Weights of a small segmentation model.
Model: 25M parameters, 48-pixel images, encoder norm layernorm, encoder activation gelu, encoder moe top_k, encoder num experts 32, encoder patch size [8, 8], encoder layers 8, encoder width 384, decoder norm batchnorm, decoder activation relu, decoder widths [32, 64, 96, 128].
Training: 6200 steps, batches of 128.
Data: 48750 training examples, 16.3 epochs.
Rows from block 6 of the encoder of a small segmentation model, named by matrix and row number. Rows with one number within an expert belong to one neuron, the router's apart. Each number is 128 + 32 x the weight over its row's rms, rounded and kept within 0 to 255. All counts start at 0. After the name is the row's rms in percent of the matrix's.
After each expert's rows are labels from the 100 images, of 14976, where the router gives the expert most weight on average: "top examples" is what is common among them. Only what is clearly more common there than usual is listed. The data: rosettes with rotational symmetry.
# router: router (encoder.blocks.6.mlp.router.weight, 32x384, trained with AdamW), inputs 154-230
# up: expert up (encoder.blocks.6.mlp.up, 32x96x384), inputs 154-230
# down: expert down (encoder.blocks.6.mlp.down, 32x384x96, transposed), outputs 154-230

# expert 6
router.6 079 [100 104 158  77 156  84 105 147 122 135 116 114 150 154 132 140 133 202 170 159 163 159  71 154 152 162 160 181 143 118 160 148 132 165 114  92 142 146 142 119 140 104 140 162 178  69 182  95 134 121 129 119 131 100 105 117 156 146 143 151 171  97  89 131 146 136 106 180 165 135 113 146  76 134 103 124 186]
up.0 059 [134  60 138 128 143  98 123 146 130 109 119 187 111 144 113 130  24 120 189 144 164 118 102 136 139 130 131 161 151 153 107 146  93 100 115 121 132 113 120  91 145  83 149 194 139 122 119  90 154  77 138 130 130  82 134 148  88 129 128 146  97 130  82 113  54 122  66 138 146 175 136 169 126 138 153 123 120]
down.0 053 [ 97 132 150 164 104 170 114 147 132  61 102 100 173 126 126 143 110 125 141 141  97 130 117  89 115 104 208 126 126 152 128 132 139 160 123 132 133  82 139 147  83 153 140 136 166 142 210  43  86 139  94 152 116 135 127  85 165 106 124 104 103 136 127 126 121 164 117 168 128 111 133  87  94 147 149  82 131]
up.1 105 [ 67 143 118 127 113 179 161 129 124 119 110  74 150 111  60  96 121 178 131 126 141  71 104 172 130 146  74 126 118  88 122 177 122 131 133 130 126 130 134  70 169 110  92 133 206 118 136 134 145  87 187 120 151 150 128 167 119 144 122 121 232 123 184 183 129 158 127 138 105 133 119  43  68 181 115 120 125]
down.1 110 [115 126 102 151 169 155 117 168 123 133 125  99  44 139 114 128 168 125 113 109 106 146 125 114 105 140 123 129 125 129 128 150 144 124 122  34 191 160  95 118 190 164  57  74 138 190 133 146  60 170 152 126 126 186  71 125 134 119 147 112  32 139  94 116 116  47 118 123 139 140 149 145 131 109 127 128  70]
top examples: three-fold

# expert 2
router.2 079 [103 108 134 109 134  73 177  77 135 132  87 169 122 176 119 104 147 145  73  93 101 174  75  86 143 157  81 108 115 170 161 112  95 118 102 133  67 143 127  83  85 131 123  97 128 108 179 106 158  92  83 203 109 107 124 100 153 185 162 157 157  84  79 144 121 206 132 127 140 123 146 143  95 132 111 160 174]
up.0 089 [138 196  44  47 135  88 131 136 117 106 111 118 130 101 114 125 127 125 126 121 113 133 195 129 164  76 118 114 133 125 119 102 143 128 132 151 125 122 154  57 163  95 151 130 126 131 106 144 123 130 149 150 133 120 126 177 115  85 144 190 158 133 251 121 116 145 104 123 160  92 112 111 128 188 132 137 160]
down.0 087 [153  87 119  31  97 105 111 125 234 120 107 184 125 128 133 129 110 127 129 124 104 109 126 128 163 119 168 100 174 249 137 125 128 142 124 135 136 158 121 141 128 141 146 146 128 126 162 108 122 131 115 180 113 148  60 109 123 133  76 127 134 126 174  81 179 154 123 136 189 133 130 208 150 126 150 110 125]
up.1 096 [136 107 121 129 140 152  94 129 116  75 103 107 136  79  20 150 158 155 142 121 123 108 159 107 108 224 167 159 109 145 111  94 143 134 157 119 144 111 150  56 176 169 132 157 124  63 199 111 135 121 203 123 194 120 120 151 135 152 162 110 129 158 154  66 118 124 123 177 131 118 107 134 193 134 134  82 124]
down.1 109 [168 139 117 127 115 118 132 109 179 102 126 146 129 104 113 139 119  98 139 161 193  97 160 143  50 233 124  27 104 104 155 113  98 123 122 146 206  54 137 237 127 157 144 123 145 137 165 135 146  88 129 116 128 114 149 173 122 120 134 171 114 125 163 123 118 128  81  71 106 101  94 122 203 131 127 102 115]
top examples: three-fold; cool

# expert 8
router.8 081 [160 161  81 111 150 103 122 112 112 147 217 132 156 175 103 104 143 152 109 111 147 179 102 117 158  61 173 159  73 157 122 104  72 146 110 130  64 127 178 118  82 174  88 114 141 139 124 133 106 140  78 141 122  91 120 152 114 177 106  90 176 103  97 120 145 132 112 172  86 101 156 194 130 122 132 155 177]
up.0 073 [131 152 105 108 110 132 105 112 136 131  49 134 134 111 142 181 187 160  95  86 143 130 208 108 129 143 129 134 106  84 118 128 146 113 172 105 167 114 123 125 129 116  89 115 110 185 106 103 167 108 187 146 153 105 124 147 124 106 114  95  57 171 190 134 122 102 129 140 165 157 123  95 156 103 114 120 103]
down.0 072 [129 138  47  66 117 119 164 142 129 112 131 184 139 122 130  98 121 116 147 157 178 132  63 148 125 113 182  84  74 127 109 140 104 127 167  92  68 102 111 109 101 145 114 141 119 125 119 142 115 137 140  86 148 123 164 135  75 149 115 169 221 143 110 119 138 121  66 140 100 174 136 121 139  94 128  78 163]
up.1 115 [133 121 132 192  66 145 186  66 101 100 224 157 134 140 129 111 117 110 128 126 143 119 134 133 122 128 123  86  44 126 129 161 103 129 129 150 155 150 109 209  60 116 154 183 139 105 124  90 150 128 114 176 156 130 145 127 140 100 141 133 125 158 156 131 147 139  79 151 139 123 100 121 107 129 139 126 129]
down.1 119 [163 118 155  84 157 119 119 107 106 127 124 221 136 122 113 105 117 128 148 125 133  13 118 109 131 171 115 145 133 149  73 125 110 129 116 107 134 121 124 169 141 168  96 120  96 199 135 128 135 155 137 137 136 127 151 145 159 160 207 144 143 125 154 122  82 126 165 104 175 107 117 157 122 151 128 195 141]
top examples: warm

# expert 12
router.12 118 [183  74 104 107 127 130 106 167  91 153 106 162  88 161 127 138 109 125 137 194 144 137 161 153 129 146 100  42 150 115 100 130 173 204  73 165 152 135 126  67 103 140 126 125 170 147 117 134 108 133 167 118 107 124 160 146 158  78 114 131 124  92 136 129 120 190 169  99 162 103 104 104 143 163 109 136  99]
up.0 085 [121 131  97  88 146 127 128 132 101  87 151 192 127  97 115 111 142 113 131 132 147 122 109 125 143 117 119 109 150 106 151 145 156 128 104  71 134 208  97 195 142  55 117 147 167  25 162 123 120  96 138 187 165 129 109 124 120 129 108 112 136 145 109 157 103  94  83 110 132 128 117 107 110 130 130 118 128]
down.0 084 [148 115  95 113 138 178 136 129 118 106  69 158 114 153 128 123 124 134 184 213 128 136 134 180 146  84 143  61 131 131  70  73 110  57  46 124 143  92 181 131 189 165 162 107  53 166 141 109 177 136 130 106 144 114 120 127  55 114 133  92 161 126 100 104 136 153 129 141 127 214 123 144 126 138 154 124 126]
up.1 095 [162 134 124 124 144 179 154 165 120  98 132 129 189 121  98 111 183 106 117 156 122 143  90 118 154 113 148 130 135 144 108 158 149  77  90 115 142 130 157 113 110 125 169 118 154 181 145 124 117 121 126 130 173 210  64  61 124 126  92  86 120 128  84 110 130 217 164 180 139 116 109 154 135 158 118  74 170]
down.1 102 [ 96  93 133 133 111 174 130 140 122  98 114 178 111  93 121 133 141 138 106 108 137 141  87 125 126 119 163 118 159 116  98 109  56  91  85  50 164 121 129 124  74 160 164 200  52 146 118 109 228 108 173 110 116 159 187 127 116 115 174 151 128 105 126 127 154 130 130 161  72   0 120 143 150 156  78 119  97]
top examples: dark

# expert 16
router.16 086 [ 81  81  59 133 168 160 117  67 159 105  82 124 142 104 179  85  99 181 173 145 134 121  91 128 153 220  97 113 104 188 160 134 119 144  80 129 135 173  82 143 111 165 143 130 140 177 130 129 175 142 151 139 115  96 132  89 174 121  76 140 141 150  99  89 168 134 123 107 124 105 106 124  84 138 151 170 134]
up.0 108 [151  79  64 129 102 114 175 112 138 127  78 121 131 105 143 153 137 166 123 126  46 132 191 100 109 112 114 116  81 139 154 110 129 149  53 130 100 123 164  47 117  84 150  90 119 141 131 124 187 127 158 143 126 112  86 130 105 129 115  91 135 145 144 115 146 150 141 115 101 101 143 152 140 158 115 161 128]
down.0 094 [118 131 138  86 106 101 129 135 132 118 110 142 199 113 164 163 207 156 137 143 130 108  84 170 137 108  69 140 209 148 116 149 142 135  81 126 195 105 129 118 116 170 137 102 111 130 128 122 128 223  87 126 140 113 148  22 140 117 121 152 132 128  82 167 129 118  74 113 123 124 139 112 125 150 157  63  91]
up.1 107 [172 203 108 121 142 145 170 137  97  93  41 126 129  79 100  37 121 132 125 165  94 163 140 120  96 131 123 193 160 109 151 140  87  40 133  90 116 123 125 138 115 141 103 122  90 136 129 171 136  73 126 129  94 149 172 108 149 154 130 132 160 126 123 140 119 167 124 143 150  63 167 129  95 173  56 136 138]
down.1 105 [120 111 137 143 145 135  78 159 144 144 146 116 114 157 122 107 121 141 126 110 114  97 128 134 133  76  65 164 134 144 133  66  54 163 118 169 110 118 202 104 124 172 122  83 128 128 141 188 167 128  84 139 102 156  59 211  92 110 186 145 134 114 116 122 170 156  90 128 154 174 128 139  97 118 111 132 138]
top examples: grey; ten-fold

# expert 22
router.22 112 [163 123  98 172  91 153 197  89 167 143 132 152 150 126  80 101  99  58 118 112 160 179 194  87  91 102 126 125 111 155 127 126 134 146 129 179 120  82 145  78 173 134 137 129 166 131  65 194 124 111 125  92 117 122 144 161  98 142 182 135 157  99 127 125 148 117 130 171 126 121 101  81 156  92 106 152  80]
up.0 090 [121 133 127 121  90 134 128 155 178 149 116 144 127  78 130 151 200 116 108 128 112  82 129 117 139 126 173 129 127  43 129 140 137 132 107 100 173 139  89  80 103 131 157 143 139 203 137 116 115 132 130 102 125  33 121 125 134 128  62  61  68 172 224 201 128 118 144 126 154 118 181 119  98 161 168 124 103]
down.0 090 [122 130 150 127 146 228 120 128 132 142 124 131  93 127 148 132 127 141 119  95 154 107  57 141 208 142 132 114 120 139 147 160 120 117 133 214 136 140 121 142 127  26 129 122  88  71 118 120 117 140 131 156 130 225 133 144 167 143  99 157 111 159 126  76 114 115 179 128 152  93 159 122 128  79 120 152 133]
up.1 095 [143 100 206 135 133 129 139 131  83 146 124 105 147 121 101 134 147 131 122 124 137 118 155 120 120 129  88 202 136 154 106 100 158 115 143 174 163 119 126 129 130  97 136 153 113  65 102 146 189 139 128 116  79 149 147 118 158  62  96  68 142  87 137  95 121 190 168 109 147 151 132 160 131 121 194 137 174]
down.1 094 [137 125  79 132 107 123 131 103  65  95 159 143 162 150   6  63 143 119  89 134 114 145 108 122 131 191  56 143  77  96 151 137 127 152 140 141 134 146 188 147 134 127 152 102 118 136 122  46 107 164 146 149 171 228 143 183 111 112  68 104 135  81 107  96  86 117 110 131 127 168 121 169 119 105 152 152  82]
top examples: dark

# expert 13
router.13 095 [183 101 119 108 125  71  95  68 157  91 111 179 132  96 178  71  54 163 122  85 106 161 136 145  95 140 138 139 144 114 133 130 131 106 151  96 138 123  97 177 106 186 143  98 152 119  96 117 144 132 165 146 129 129 157 106 135 136  87 160 145 121 175 152 133 121 148 115 118 116 125 181 114 117 186  98 183]
up.0 047 [133 134 123 100 165  45 146  59 100 120  85 161 124 117  93 151 138  71 131 134 125 168 117 139  97 147 133 129 116 184 112 150 133 136  91 168 189 144 116 140 115 169 128 131 141 128 112  93 131 171 124 145 134  49 102 144 171 125 132 134 115 130 138 168 125 129 150 145  44 157 129 130 146 124  87 109 114]
down.0 049 [ 80 167 113 128 128 146 101 139 122 176 101  74  96 133 121  43 128 124 112 146 181 126 162 139 155 144  86 196 127 122 194 156  81 116 203 112 123 113 129  34 109 129 123 168 116 175 127 124 140 156 143  97 115 151 194 113 120 174 153 152 123 156 113 120 141 151 123 181 181  39 185 132 130 102 125 116 140]
up.1 090 [130 131 146 134 128  89 162 129  81 127 151 141 147 154 136 136 135 130 136 133 197 210 146 122 127 146 132 195 123 116  88 152 132 116 120 113 129 103 107 105 147 129 132 124 129 128 113 125  83 111  93  94 128 179 110 173 165 253 110 129 129 130 147 183  92 198 146 143 126 130 149 106 125 155 161 103 139]
down.1 092 [163 115 219 106 122 129 118  95 142 143 126 135 145 156 124  96  63 128 127 163 132 128 132  35 134 119  78 138 152 228 130 137 120 120 123  84 126 129 125 122 129 131 131  78  81 123 121 166 137 202 135  54 156  88 107 129 122 124  70  65 110 111 129 165  98  84 115  86 169 150 145 130 144 148  88 150 127]
top examples: warm; earthy

# expert 19
router.19 104 [111 163 134 137  62 146 152 142 130 143 156  75 136  97 122 116 191 128 105 119 155  62 129 153  61 119 138 102 121 116 133  95 132 125 124  92 146 135 171  68 120 130 132 121 147 151 126 211  96 118 178 127 199 153  77  78 128 148  93 157 154 129  61  80 144  56 157  98  97 106 133 131  66  95 180 100 124]
up.0 112 [196 143 119 129 108 130 147 156 197 117 185 127 124  86  93 182 191 119  98 119 121 129  96 118 162 172 132 171 162  88 164 120 115 120 125 126  87 146 136 120 102 131 146 156 114 130 120  79  77 127 156 114 140 107 148 131 120 126 158 139 146 142 105 104 121  83 135 123  98 214 121 173 216 180 124 155 101]
down.0 118 [109 102 146 177 139 147 157 128 123 126 101  85 118 137 101 114 146 193 129 122 109 146 119 168 180 136 118 176 119 133  96 165 124 152 127 149 142 153 131 156 126 127 117 183 128 167 133 126 154 145 151  86 128 133 108  97 131  92 127  39 147 144 177 149 125 133 121 121 131 139 159 121 125 123 118  62 143]
up.1 090 [169 123  95 144 176 127 127 147 161 129 148 169  93 132 110  81  57 123 147 137 161 110 123  85 124 127 138 140 149 186 113 157  89 122 119 203 163 127 124 169 135  33 138 172 156 120 116 154 132 132 122  94 146  94  92 124 151 116 130  94  87 161 110 103 133 129 124 128  10 126 124 148  44 132 138  87 197]
down.1 092 [185 162  54 154 126 169 164 157 133 142 115  47 115 108 151 117 139  84 151 132 148 151 128  71 128 105 117 119 111 134 115 144  28 119 171 102 113  97 116 125  51 186 125  45  93 106  74 173 143 128 113 146 145 124 116 165 148 106 126 110 159 161 109 170 105 134  97  94 169 106 178   7 133 121  72 169 104]
top examples: three-fold; four-fold